Weights of a small image captioner.
Model: 8.83M parameters, 48-pixel images, encoder arch preact_resnet, encoder depths [3, 6, 3], encoder widths [64, 112, 192], decoder width 192, decoder layers 12, decoder norm layernorm, decoder activation squared_relu.
Training: soap at rate 0.0026, 4700 steps.
Rows from block 6 of the image encoder of a small image captioner, named by matrix and row number. Rows with one number belong to one channel. Each number is 200 + 40 x the weight over its row's rms, rounded and kept within 0 to 999. All counts start at 0.
After each channel's rows are labels from the 100 images, of 14976, where the channel reaches its highest value: "responds to" is what is common among them; "peak on" is the class under the peak. Only what is clearly more common there than usual is listed. The data: rendered made-up planets.
# convs0: first 3x3 conv (encoder.blocks.6.convs.0.weight, 112x112x3x3, each kernel summed), inputs 0-111
# convs1: second 3x3 conv (encoder.blocks.6.convs.1.weight, 112x112x3x3, transposed, each kernel summed), outputs 0-111

convs0.89,136,186,263,245,218,182,167,219,214,201,163,235,108,84,202,207,183,172,210,162,154,195,210,190,269,137,137,164,207,139,228,106,213,175,208,166,211,259,251,268,258,197,234,199,243,234,230,168,188,238,231,146,127,269,213,211,219,224,205,111,206,124,197,218,188,198,230,219,206,155,171,253,222,221,174,234,215,132,189,198,218,207,231,184,191,182,208,141,189,209,174,209,188,179,259,87,187,238,223,217,260,213,218,210,226,157,163,167,161,210,213,267
convs1.89,204,263,165,174,245,248,271,218,171,287,173,166,171,198,237,196,218,154,298,296,191,209,217,212,165,215,228,266,189,165,162,252,159,136,191,201,286,219,255,269,151,221,153,281,167,173,202,114,186,183,188,210,244,238,171,244,215,218,151,229,155,274,128,227,219,229,122,189,174,228,201,160,190,220,216,212,248,185,198,211,191,224,261,212,254,233,180,191,244,236,232,233,194,222,204,120,219,198,193,230,225,185,270,186,236,194,217,227,218,155,159,240
responds to: ocean world
peak on: planet

convs0.99,145,172,205,222,206,229,226,198,238,205,260,198,180,236,234,214,152,160,176,190,142,192,192,140,233,195,291,115,165,161,231,204,191,233,206,203,228,204,187,237,206,157,246,202,170,169,221,136,198,207,122,158,126,249,205,272,135,100,288,176,242,229,214,217,169,209,220,225,183,232,221,191,254,261,178,158,180,204,235,110,168,213,174,252,235,209,222,283,276,127,162,227,172,151,237,222,187,254,177,152,145,218,254,164,198,221,175,189,197,151,231,216
convs1.99,190,146,269,270,176,252,222,192,148,157,178,179,144,202,237,233,188,221,154,236,246,243,172,174,204,193,128,197,135,186,213,249,187,213,214,287,182,245,200,213,170,292,221,258,234,235,189,155,249,178,226,188,289,207,200,100,227,255,172,228,193,222,189,186,166,198,222,171,225,165,191,229,244,180,208,178,252,190,187,228,289,219,145,259,239,192,280,178,241,183,171,160,210,184,93,246,244,211,246,204,125,192,137,216,187,203,185,213,186,155,249,172
responds to: ocean world; full
peak on: planet

convs0.58,277,263,230,168,170,179,193,243,124,119,246,147,163,162,201,185,130,205,164,118,263,233,192,250,184,225,191,253,178,290,207,135,155,161,150,158,158,190,109,193,192,205,201,260,162,173,254,174,205,220,185,220,255,176,166,177,178,219,204,219,143,169,163,168,164,219,216,168,196,180,167,165,204,234,251,192,218,198,211,148,200,165,195,123,253,193,190,220,156,150,236,192,194,214,139,192,157,140,159,149,214,227,168,151,185,280,202,208,216,100,213,234
convs1.58,116,169,221,212,207,202,232,199,199,225,108,138,163,194,224,191,208,148,159,208,245,200,162,228,162,139,145,170,188,199,262,161,242,143,141,283,239,141,248,185,140,157,215,175,238,150,184,221,174,258,207,208,136,183,183,111,197,164,208,249,174,258,194,208,269,154,174,188,207,183,155,229,215,175,184,174,146,250,212,168,180,214,134,197,230,209,165,141,268,241,213,261,136,210,190,209,231,160,171,229,269,240,175,213,230,183,86,189,235,184,229,207
responds to: cloud-covered world
peak on: planet

convs0.43,184,169,185,216,180,103,261,193,191,169,209,227,156,213,168,161,217,169,195,178,195,170,183,216,171,150,221,211,146,205,188,145,219,134,315,242,128,253,186,117,214,183,202,208,248,209,196,174,176,182,261,206,278,154,171,172,154,194,129,221,190,141,201,190,214,196,260,162,139,129,218,227,168,179,259,192,230,182,209,216,128,204,173,198,175,153,201,197,266,186,232,222,179,160,232,163,189,244,250,228,189,115,197,163,177,243,209,194,246,151,327,158
convs1.43,209,225,217,223,269,159,249,225,147,173,161,200,183,196,175,175,195,195,228,233,180,157,243,245,204,141,168,165,186,220,153,142,194,258,166,196,145,301,144,119,274,242,167,185,273,165,169,263,214,165,218,174,205,217,182,119,214,211,152,242,278,103,165,192,214,216,268,116,176,247,219,150,181,184,191,170,182,242,214,211,191,224,175,214,210,164,211,216,188,119,273,127,179,174,188,236,216,177,256,177,189,246,227,150,232,229,159,215,165,155,162,194
responds to: cracked ice world; half lit
peak on: planet

convs0.33,308,223,214,240,197,194,183,216,202,148,256,188,205,200,181,189,194,214,193,228,212,245,218,215,268,168,253,230,191,237,156,165,246,248,151,180,242,232,215,143,86,253,203,267,193,204,185,199,171,185,224,202,206,172,299,271,170,206,224,188,110,151,165,254,237,215,225,198,162,243,251,237,236,250,179,207,206,246,198,194,205,215,258,212,255,230,250,193,160,228,258,156,244,173,211,164,287,183,179,221,159,212,130,227,141,221,182,146,171,260,267,249
convs1.33,206,134,164,184,254,245,161,121,198,212,203,203,168,266,155,172,157,202,189,210,280,146,180,309,204,232,169,225,199,225,252,138,211,121,236,194,214,197,189,240,267,134,196,131,216,268,147,272,257,249,228,249,192,211,169,179,222,171,275,212,216,236,186,174,207,284,198,192,178,160,154,168,152,182,189,203,189,217,185,183,221,185,249,193,150,242,202,218,236,142,196,198,188,285,255,248,209,169,172,182,117,253,199,209,196,205,190,162,195,163,153,267
responds to: ocean world; full
peak on: planet

convs0.91,312,241,214,163,255,168,255,182,169,154,168,184,222,199,154,241,205,242,241,213,120,70,180,110,167,227,155,243,221,193,155,226,164,163,219,199,233,178,238,197,287,188,160,260,199,155,162,253,227,222,248,245,163,176,269,215,238,179,189,233,142,248,209,180,145,242,248,177,203,207,225,218,169,199,187,178,149,231,231,227,171,224,239,150,195,226,135,180,203,160,181,212,193,168,195,206,160,237,165,186,243,195,178,142,280,205,138,233,177,195,136,219
convs1.91,251,187,200,159,209,185,213,143,206,220,226,179,214,241,184,172,185,184,235,269,265,188,267,171,212,232,196,194,210,187,167,307,265,204,224,182,281,194,225,192,250,195,208,220,239,161,220,179,165,259,168,219,209,207,203,219,166,258,164,234,185,256,148,265,151,189,152,300,241,198,203,250,170,169,225,195,193,191,164,167,239,213,228,204,212,210,207,170,192,129,172,305,211,166,291,250,204,201,234,152,254,191,145,255,139,175,148,151,155,255,156,289
responds to: banded gas giant
peak on: planet

convs0.31,217,205,77,178,213,173,155,249,153,173,247,183,209,246,160,240,215,223,185,216,244,198,163,249,222,193,190,216,172,105,242,170,190,196,254,262,179,163,200,192,244,213,300,249,169,178,240,169,277,193,188,124,133,214,179,190,261,190,254,231,235,199,185,171,187,158,226,242,262,165,245,164,230,126,196,186,179,190,199,177,241,214,97,181,175,158,141,163,226,149,163,255,253,214,147,176,256,171,143,164,188,186,262,199,244,181,187,219,216,234,166,193
convs1.31,186,211,173,177,166,308,100,237,227,245,200,190,263,142,174,182,181,161,202,226,204,249,184,193,178,254,191,222,164,265,262,272,158,223,196,246,173,184,172,168,231,239,300,180,111,227,313,237,167,99,199,219,224,178,177,215,256,153,243,216,145,174,180,222,217,245,180,209,258,147,242,231,224,230,189,136,220,208,246,221,149,190,169,185,180,191,201,165,176,244,251,180,191,223,198,251,207,207,200,179,184,172,206,168,208,192,177,259,181,142,155,253
responds to: cloud-covered world; rings
peak on: planet; ring

convs0.86,192,224,218,162,207,193,239,225,183,216,242,186,221,238,244,193,213,172,192,133,229,118,217,148,198,148,168,208,114,135,288,116,196,186,194,195,271,194,116,250,202,255,230,174,230,176,160,232,234,179,252,185,200,227,187,145,207,144,237,263,116,260,180,211,137,214,239,150,128,192,215,259,205,242,211,237,220,173,243,198,140,162,197,217,171,146,143,267,178,256,217,183,157,200,189,221,258,210,244,237,172,214,257,220,214,230,197,149,280,177,191,167
convs1.86,209,173,242,223,261,263,198,251,211,181,254,179,164,145,178,206,236,228,176,184,169,184,177,213,223,293,113,211,195,204,235,193,211,266,154,115,162,168,181,173,170,237,233,154,198,217,167,274,283,209,127,149,251,178,207,260,185,206,214,171,202,192,210,259,196,220,199,269,214,218,280,182,238,214,222,230,182,228,260,117,173,249,222,244,199,208,227,196,155,151,213,214,204,208,274,271,266,217,265,249,131,184,275,175,252,231,230,208,210,185,183,236
responds to: cracked ice world; lava world
peak on: planet

convs0.97,241,243,139,236,199,204,207,176,133,175,156,179,185,249,257,167,149,168,145,214,247,222,208,148,255,178,203,202,198,211,173,236,214,236,197,236,224,209,230,197,194,143,123,216,197,162,198,183,166,200,201,206,194,148,111,192,131,245,197,259,216,174,197,151,267,202,176,162,206,157,148,223,236,279,184,180,184,192,164,144,244,221,219,248,217,152,308,232,248,159,175,250,145,200,181,260,180,156,206,183,233,171,225,252,189,281,150,200,80,237,165,262
convs1.97,291,222,254,219,109,280,203,261,185,172,215,192,212,209,162,219,166,213,245,250,171,235,255,204,263,254,188,208,142,164,247,220,264,224,223,157,137,147,189,230,172,224,300,243,129,180,191,170,218,193,177,185,149,230,221,221,193,177,234,198,195,170,206,311,188,176,160,201,209,188,213,189,166,246,257,158,167,228,199,161,234,214,225,234,234,184,260,191,229,149,195,145,198,222,210,174,161,207,176,192,150,141,164,214,201,147,124,105,174,208,282,187
responds to: ocean world
peak on: planet

convs0.12,175,240,209,199,229,238,256,342,236,219,273,171,203,183,231,225,202,170,238,187,222,229,193,230,205,154,200,252,149,175,233,240,177,254,217,221,224,277,209,183,218,245,294,157,199,228,233,229,165,189,164,176,236,216,163,184,137,183,181,212,213,196,211,189,192,244,169,177,200,207,205,196,200,142,188,217,235,151,116,114,197,212,147,253,167,149,149,250,179,208,203,171,151,170,116,152,179,157,197,212,182,221,136,154,236,167,131,235,262,190,251,103
convs1.12,191,198,231,152,223,179,249,282,230,247,205,228,190,107,185,176,226,229,260,147,262,217,156,264,224,200,228,184,186,231,285,180,201,179,284,265,187,231,186,264,193,213,249,223,283,236,300,222,246,247,204,152,262,186,214,165,181,225,212,190,217,198,144,177,227,239,198,182,225,219,211,245,201,240,262,139,209,220,208,200,164,277,272,225,290,147,168,195,153,211,245,227,209,203,259,256,209,198,194,195,210,189,221,270,218,231,207,245,127,225,200,176
responds to: cracked ice world; half lit
peak on: planet

convs0.38,225,226,210,180,232,175,237,185,127,311,144,162,176,233,173,141,213,179,150,236,178,172,165,259,211,218,150,119,189,197,180,215,207,181,174,165,194,194,297,214,150,237,188,185,173,161,235,114,215,146,136,191,208,182,148,194,209,208,177,162,204,215,147,266,127,174,204,210,279,172,154,223,251,180,217,226,274,184,207,177,223,216,263,107,188,236,177,192,165,234,161,216,201,201,194,214,106,237,256,218,206,175,223,216,156,293,164,241,196,206,141,195
convs1.38,235,174,208,160,120,211,201,167,188,121,167,188,285,178,269,179,228,160,238,244,294,170,201,203,249,239,213,167,196,167,121,253,169,228,173,231,235,246,176,249,225,197,203,244,139,211,214,236,247,288,213,169,138,170,242,159,246,182,194,240,172,216,154,188,172,146,140,240,178,194,225,150,171,202,139,181,141,176,179,258,184,175,179,216,188,238,182,256,269,224,166,213,273,129,216,207,244,177,155,114,217,195,195,196,208,201,276,226,208,153,161,179
responds to: banded gas giant
peak on: moon

convs0.106,201,222,157,215,165,191,212,217,223,196,210,144,172,133,123,156,170,191,271,248,124,201,230,215,187,264,136,172,233,190,211,209,171,226,245,211,186,185,214,214,241,201,215,152,212,198,253,183,216,277,167,197,202,192,187,164,150,192,219,205,188,149,244,209,198,116,226,141,202,230,198,183,147,128,233,203,153,192,137,216,170,247,174,256,219,219,167,208,222,129,241,237,320,238,144,311,238,186,195,275,249,215,265,238,250,176,134,224,146,206,180,188
convs1.106,239,198,152,193,257,174,145,197,181,221,204,199,211,216,163,210,134,189,240,239,205,194,230,220,172,177,210,193,179,198,248,201,177,128,232,130,255,260,276,203,262,220,202,239,261,198,218,202,225,230,195,211,212,189,180,214,190,241,223,209,191,167,180,267,211,301,207,253,268,267,192,246,215,164,174,319,294,219,242,198,236,115,255,223,287,235,150,200,216,196,164,155,125,194,239,197,169,200,192,230,147,170,157,161,114,205,242,209,184,206,215,253
responds to: banded gas giant
peak on: planet

convs0.6,204,135,221,181,152,236,135,276,219,200,200,259,251,239,159,188,163,192,173,199,190,181,236,205,165,230,230,132,175,203,198,286,263,212,276,266,196,149,221,268,172,129,175,129,163,142,236,242,181,178,158,214,240,234,190,171,120,193,231,196,199,247,211,206,235,177,237,158,262,194,215,240,190,190,222,191,202,278,164,107,224,157,274,232,198,212,237,183,177,165,177,271,180,200,271,229,192,228,196,233,171,235,163,151,179,225,207,182,214,253,110,238
convs1.6,257,182,215,141,220,207,160,194,186,156,170,191,220,132,222,203,183,184,196,307,205,196,166,210,187,254,227,244,214,146,139,162,136,171,206,143,180,236,246,163,199,201,151,208,180,180,202,101,237,222,226,177,157,180,176,169,177,116,131,234,180,222,174,174,141,185,188,176,175,159,204,196,246,201,222,215,152,200,117,133,176,203,131,118,215,180,215,137,282,226,127,170,263,181,186,228,155,144,135,251,169,225,211,170,203,161,275,241,184,175,185,236
responds to: banded gas giant
peak on: planet

convs0.60,216,146,176,190,142,177,168,188,170,236,193,183,185,184,192,194,172,195,215,144,109,196,207,181,156,181,258,201,112,190,172,232,216,233,225,179,213,185,157,178,212,146,178,216,135,122,134,185,198,144,167,215,136,206,230,157,118,132,243,228,277,236,144,176,291,222,197,218,140,150,228,185,151,229,132,214,194,201,206,299,225,231,250,170,220,214,294,215,224,185,210,172,163,126,184,163,213,227,271,140,160,206,172,236,235,176,177,227,236,252,195,203
convs1.60,276,162,154,206,199,190,203,143,165,182,229,213,225,126,233,268,130,161,205,212,193,155,170,158,177,158,189,183,198,190,200,231,191,225,150,97,159,253,196,215,119,205,163,172,217,151,166,135,147,171,316,203,190,243,218,215,246,169,202,211,187,169,164,175,243,132,178,278,137,169,135,207,213,239,138,241,167,151,170,210,245,203,143,194,182,178,193,168,209,195,162,138,179,196,229,173,216,254,136,138,212,166,242,193,269,145,193,231,192,232,164,155
responds to: ocean world; rings
peak on: ring

convs0.15,157,132,237,191,172,254,172,146,181,142,168,117,215,174,209,206,183,148,161,198,146,203,152,203,167,212,160,250,251,224,206,146,184,207,230,248,161,238,220,225,132,148,180,194,113,233,174,274,191,158,197,223,181,217,143,227,239,239,203,174,220,120,197,203,171,209,186,213,195,192,174,177,155,109,197,208,269,170,259,165,200,203,197,169,155,201,184,235,153,194,200,224,210,213,152,138,325,170,214,153,235,139,185,177,191,168,223,149,287,174,287,217
convs1.15,242,202,179,129,218,223,222,188,253,186,147,138,203,249,221,216,263,271,181,223,188,158,174,195,124,188,206,210,234,205,187,210,246,160,205,178,192,151,219,302,151,173,199,266,132,125,152,222,246,224,185,265,206,244,221,241,205,224,254,189,162,196,186,222,132,207,170,207,195,181,222,224,210,230,135,222,163,166,202,144,229,200,189,187,154,238,186,137,177,192,139,188,200,180,227,223,326,172,262,210,163,211,273,128,227,276,246,158,236,226,173,258
responds to: lava world
peak on: planet

convs0.34,147,144,193,125,205,198,168,176,175,174,234,175,185,187,248,191,173,281,164,215,179,177,214,143,202,204,154,246,205,198,124,176,173,212,224,219,119,174,157,158,206,246,281,149,176,191,226,207,170,192,169,161,185,123,151,198,256,193,226,238,183,180,204,168,268,186,188,198,124,252,172,214,143,188,113,135,150,218,224,163,249,237,201,207,237,228,163,225,127,225,230,143,159,232,156,161,269,163,266,180,207,220,226,202,221,171,261,213,320,166,194,183
convs1.34,217,190,262,192,169,207,229,260,181,187,213,247,194,203,190,146,181,246,178,150,233,255,140,213,165,146,146,197,220,216,246,202,137,184,194,163,216,212,190,204,193,259,140,93,228,155,174,216,216,185,190,220,231,186,146,244,224,206,242,159,210,171,182,197,211,185,246,196,230,193,230,193,264,159,224,245,174,263,323,194,178,170,186,158,200,219,88,189,228,274,139,155,243,175,205,217,299,201,254,187,171,114,195,207,203,217,153,175,191,212,307,202
responds to: lava world; full
peak on: planet

convs0.9,228,244,108,153,200,199,202,197,225,187,202,204,214,186,187,167,175,212,227,247,202,219,189,190,188,288,221,152,224,185,187,204,168,116,217,248,241,220,310,229,269,191,190,271,187,219,170,161,256,136,227,217,130,156,187,143,184,240,199,183,245,219,210,253,172,134,193,243,234,166,186,264,227,200,167,192,155,268,277,219,202,175,149,179,187,192,216,218,265,193,229,252,204,194,170,239,100,209,263,224,266,244,167,176,173,218,187,136,145,151,281,203
convs1.9,251,169,237,230,179,189,196,215,112,223,182,255,276,163,175,190,194,172,243,225,221,150,250,237,181,212,143,137,168,160,178,200,174,200,143,154,193,246,215,204,255,168,272,246,199,226,191,247,244,235,67,200,228,169,137,185,287,269,212,192,204,170,219,221,150,134,220,150,301,220,229,189,225,196,251,175,223,206,139,168,196,214,252,194,247,211,249,279,208,199,253,237,171,212,169,215,154,257,200,148,183,150,222,189,174,178,230,155,186,194,208,243
responds to: banded gas giant
peak on: planet

convs0.10,222,187,249,258,133,254,147,219,214,160,170,163,205,150,263,192,120,123,182,269,175,271,228,207,198,233,221,187,227,222,178,172,229,263,152,224,186,196,207,264,183,151,237,196,193,238,189,230,149,129,181,182,167,185,152,129,225,182,166,210,151,183,212,138,193,149,226,235,189,226,167,219,178,161,141,239,144,177,209,203,189,169,152,108,255,207,193,221,202,219,237,195,180,153,187,240,313,156,258,223,226,195,241,158,230,200,276,187,263,188,271,236
convs1.10,226,223,141,129,149,231,241,200,172,258,234,253,233,253,150,185,205,163,267,217,238,192,290,203,157,229,192,157,278,287,198,180,200,265,209,132,211,185,269,241,251,251,199,247,165,147,166,221,211,230,225,224,248,204,232,211,154,210,172,216,282,204,142,151,192,170,208,245,245,211,214,233,233,240,256,261,205,237,217,162,204,214,239,253,166,227,180,235,175,165,158,196,228,275,183,270,245,172,221,189,103,212,189,186,200,181,212,218,249,214,276,202
responds to: lava world; full
peak on: planet

convs0.92,214,182,221,175,176,151,226,278,133,177,212,177,208,270,272,155,115,173,164,212,159,179,208,167,239,194,230,179,264,157,208,177,211,231,166,236,193,165,173,168,214,189,200,230,189,189,229,189,199,210,190,127,205,125,173,208,211,149,182,261,224,177,307,171,202,163,157,124,250,173,145,163,190,292,135,178,177,228,186,205,274,185,138,277,116,184,277,191,220,198,183,183,186,187,176,195,191,246,185,253,159,225,157,183,214,207,229,229,193,137,106,199
convs1.92,165,187,201,275,166,194,213,211,229,249,203,212,210,165,208,198,163,110,177,216,241,229,242,151,246,217,236,208,138,162,186,141,185,180,167,169,154,201,175,161,184,197,178,273,202,182,182,249,237,171,211,202,109,238,222,157,227,196,253,189,212,254,205,255,232,240,189,211,241,115,257,186,182,239,231,162,185,177,278,151,225,286,239,234,339,214,237,181,234,184,173,215,160,232,162,179,191,205,190,161,222,170,198,244,207,156,136,215,150,173,275,108
responds to: ocean world
peak on: planet

convs0.19,224,252,137,284,187,235,179,192,237,172,214,181,173,198,155,161,219,163,172,238,211,250,209,220,186,268,227,186,217,197,204,244,209,158,181,208,162,236,222,251,137,169,191,171,208,251,179,250,205,192,191,156,218,231,234,188,151,265,159,192,247,205,184,231,214,176,182,250,185,175,298,194,200,200,160,271,194,224,214,133,189,204,182,211,217,194,232,225,212,162,163,215,260,224,233,165,338,157,241,283,124,178,211,152,216,160,236,238,304,167,300,157
convs1.19,181,207,232,181,193,263,203,171,186,280,171,221,158,162,199,273,119,235,186,264,195,245,186,234,146,257,232,279,227,259,233,210,181,236,213,280,176,162,208,213,203,223,165,152,174,166,181,247,286,199,188,224,268,297,242,204,227,156,184,199,256,159,146,162,232,284,197,162,182,236,175,216,224,150,251,237,216,172,119,240,223,220,191,263,181,236,223,202,208,190,178,215,180,226,211,169,294,233,126,184,198,231,201,190,233,180,184,194,284,175,221,160
responds to: lava world; full
peak on: planet

convs0.45,223,165,221,126,248,174,192,113,162,247,204,251,125,148,174,204,213,279,196,152,241,143,249,187,160,169,118,269,162,207,224,189,219,159,188,211,223,218,136,203,208,254,256,217,163,160,208,217,282,241,217,211,217,223,207,180,228,154,264,191,171,234,154,209,215,194,216,151,179,192,223,231,202,181,201,210,212,137,193,168,168,194,133,196,215,166,163,278,260,233,222,226,179,123,161,160,119,290,261,235,212,213,188,242,196,150,224,180,185,199,176,291
convs1.45,163,137,281,245,168,194,293,155,169,209,261,257,169,198,196,211,198,183,207,187,209,216,267,160,233,165,193,145,186,145,224,171,226,208,212,122,230,199,195,203,195,181,185,215,261,192,140,188,263,207,118,223,209,179,198,224,185,224,207,172,218,260,201,217,125,265,263,221,224,211,273,168,103,220,243,253,182,187,200,191,245,172,232,172,208,206,171,141,248,178,192,195,104,166,228,163,210,280,216,253,164,210,200,138,190,181,214,125,226,115,167,156
responds to: cracked ice world
peak on: planet

convs0.108,197,164,234,210,228,246,181,279,199,197,175,164,181,240,165,238,220,261,157,191,224,220,224,158,199,126,171,240,164,195,149,164,238,109,213,190,227,190,122,150,175,282,183,171,246,237,225,229,242,199,241,270,137,236,174,144,121,196,286,174,123,168,174,150,210,276,159,206,217,155,204,228,217,194,200,156,240,206,195,255,198,181,244,136,185,214,206,229,156,152,233,139,187,227,165,201,205,206,211,236,190,139,211,163,210,188,253,250,102,255,176,159
convs1.108,187,193,204,146,191,246,183,258,235,188,272,111,241,231,111,165,153,221,199,186,176,278,237,203,194,213,115,275,292,183,194,227,209,143,198,249,214,248,281,218,187,216,238,157,150,133,155,170,205,196,191,177,203,225,232,262,186,181,238,212,235,201,205,180,250,127,225,188,194,262,224,199,212,238,206,212,204,226,184,227,186,241,167,193,224,190,252,171,174,294,168,160,257,249,242,138,119,218,243,228,199,200,156,230,270,148,196,241,205,190,155,174
responds to: cracked ice world; cloud-covered world
peak on: planet

convs0.14,189,259,235,140,265,178,245,142,96,135,237,262,224,196,221,230,218,142,218,262,213,154,232,152,206,120,207,161,216,242,246,137,210,166,145,265,239,212,187,197,162,212,162,188,194,138,171,252,144,274,254,149,185,205,234,221,221,179,201,137,248,175,186,209,171,256,274,185,223,160,266,224,144,151,200,237,213,132,128,239,202,222,201,173,249,209,210,231,191,180,207,209,215,185,200,215,252,119,223,219,183,206,208,284,237,178,211,164,169,212,188,225
convs1.14,248,169,175,213,260,97,168,159,279,251,198,180,156,208,222,233,193,240,153,252,174,173,193,232,208,203,233,241,227,198,216,205,199,190,171,205,271,174,174,249,151,242,253,163,243,258,256,246,261,150,183,255,149,336,186,227,308,189,238,219,214,293,213,172,209,205,211,141,202,217,242,236,189,221,190,243,247,182,141,226,167,240,200,211,208,207,182,210,150,219,256,156,190,216,235,247,213,232,224,230,220,201,279,179,257,215,196,165,245,165,190,205
responds to: cracked ice world
peak on: planet

convs0.109,127,223,192,212,200,222,137,201,206,216,248,132,190,158,238,219,151,190,151,228,239,208,184,175,159,232,200,286,248,187,210,132,138,239,130,247,176,165,153,177,242,187,250,116,197,163,167,149,229,148,198,139,206,163,231,171,203,203,189,257,130,191,186,189,183,197,220,104,199,262,212,251,231,174,151,196,126,212,189,143,168,116,153,217,224,115,209,248,143,209,162,173,242,156,226,207,142,158,223,217,207,167,225,178,188,149,247,217,193,237,164,254
convs1.109,150,208,248,175,195,202,245,135,226,115,210,215,238,263,73,181,152,194,200,205,197,177,202,186,239,233,191,193,180,183,276,195,135,178,188,204,252,216,211,206,182,220,156,177,205,220,154,242,211,152,192,178,248,129,167,108,219,233,193,182,194,239,192,175,182,183,245,177,180,202,285,218,192,192,291,267,225,216,191,143,166,197,154,150,208,242,232,207,174,219,176,192,199,207,222,279,260,292,277,234,256,263,255,235,249,172,200,192,183,126,173,200
responds to: cracked ice world; half lit
peak on: planet

convs0.61,208,153,226,97,268,186,159,199,244,227,201,225,299,165,197,230,206,205,223,174,208,215,269,198,191,129,175,239,235,195,188,205,184,209,147,199,242,257,259,196,214,178,310,214,164,215,198,180,212,230,202,267,199,244,229,246,193,173,235,197,125,145,170,221,281,254,146,196,240,168,118,193,132,169,117,185,223,152,184,203,239,268,237,221,129,239,189,170,175,241,190,244,187,177,194,178,199,153,199,222,204,291,200,149,222,220,163,151,234,218,166,216
convs1.61,186,222,269,238,122,141,162,129,221,261,211,161,214,178,234,240,163,258,236,222,214,176,130,155,130,227,218,156,167,237,154,130,193,148,178,210,195,201,172,242,169,235,120,180,306,164,220,170,208,197,240,134,205,247,187,187,195,153,166,163,218,163,125,151,207,212,162,222,191,118,249,216,188,140,224,245,173,215,178,208,207,201,302,186,244,237,226,204,240,159,217,216,242,185,166,186,237,205,194,207,157,171,200,243,166,138,263,137,156,162,204,207
responds to: banded gas giant
peak on: planet

convs0.28,205,253,202,226,211,157,212,182,193,108,192,171,189,181,159,180,185,126,183,209,196,228,162,249,214,220,207,228,182,203,203,159,207,228,175,195,225,214,182,85,251,218,131,179,181,208,153,211,155,212,224,151,207,227,167,206,148,195,225,234,160,226,202,258,143,210,211,223,105,265,226,174,155,341,223,185,240,197,202,108,198,231,161,173,160,181,252,139,188,222,115,147,122,215,232,273,212,194,219,247,190,188,169,119,215,184,239,190,182,183,153,160
convs1.28,158,170,229,258,116,188,218,211,164,269,191,280,143,177,238,182,186,186,194,251,181,182,275,215,244,182,181,194,262,169,255,227,186,258,136,168,167,207,194,207,159,201,198,246,189,234,184,200,220,204,174,224,177,262,166,222,233,106,224,188,248,260,188,119,270,200,207,262,198,223,142,118,204,203,255,135,188,179,170,179,243,175,239,244,215,231,166,181,233,188,176,134,181,274,144,209,134,167,167,174,260,214,119,201,157,198,192,191,258,255,180,168
responds to: ocean world; full
peak on: planet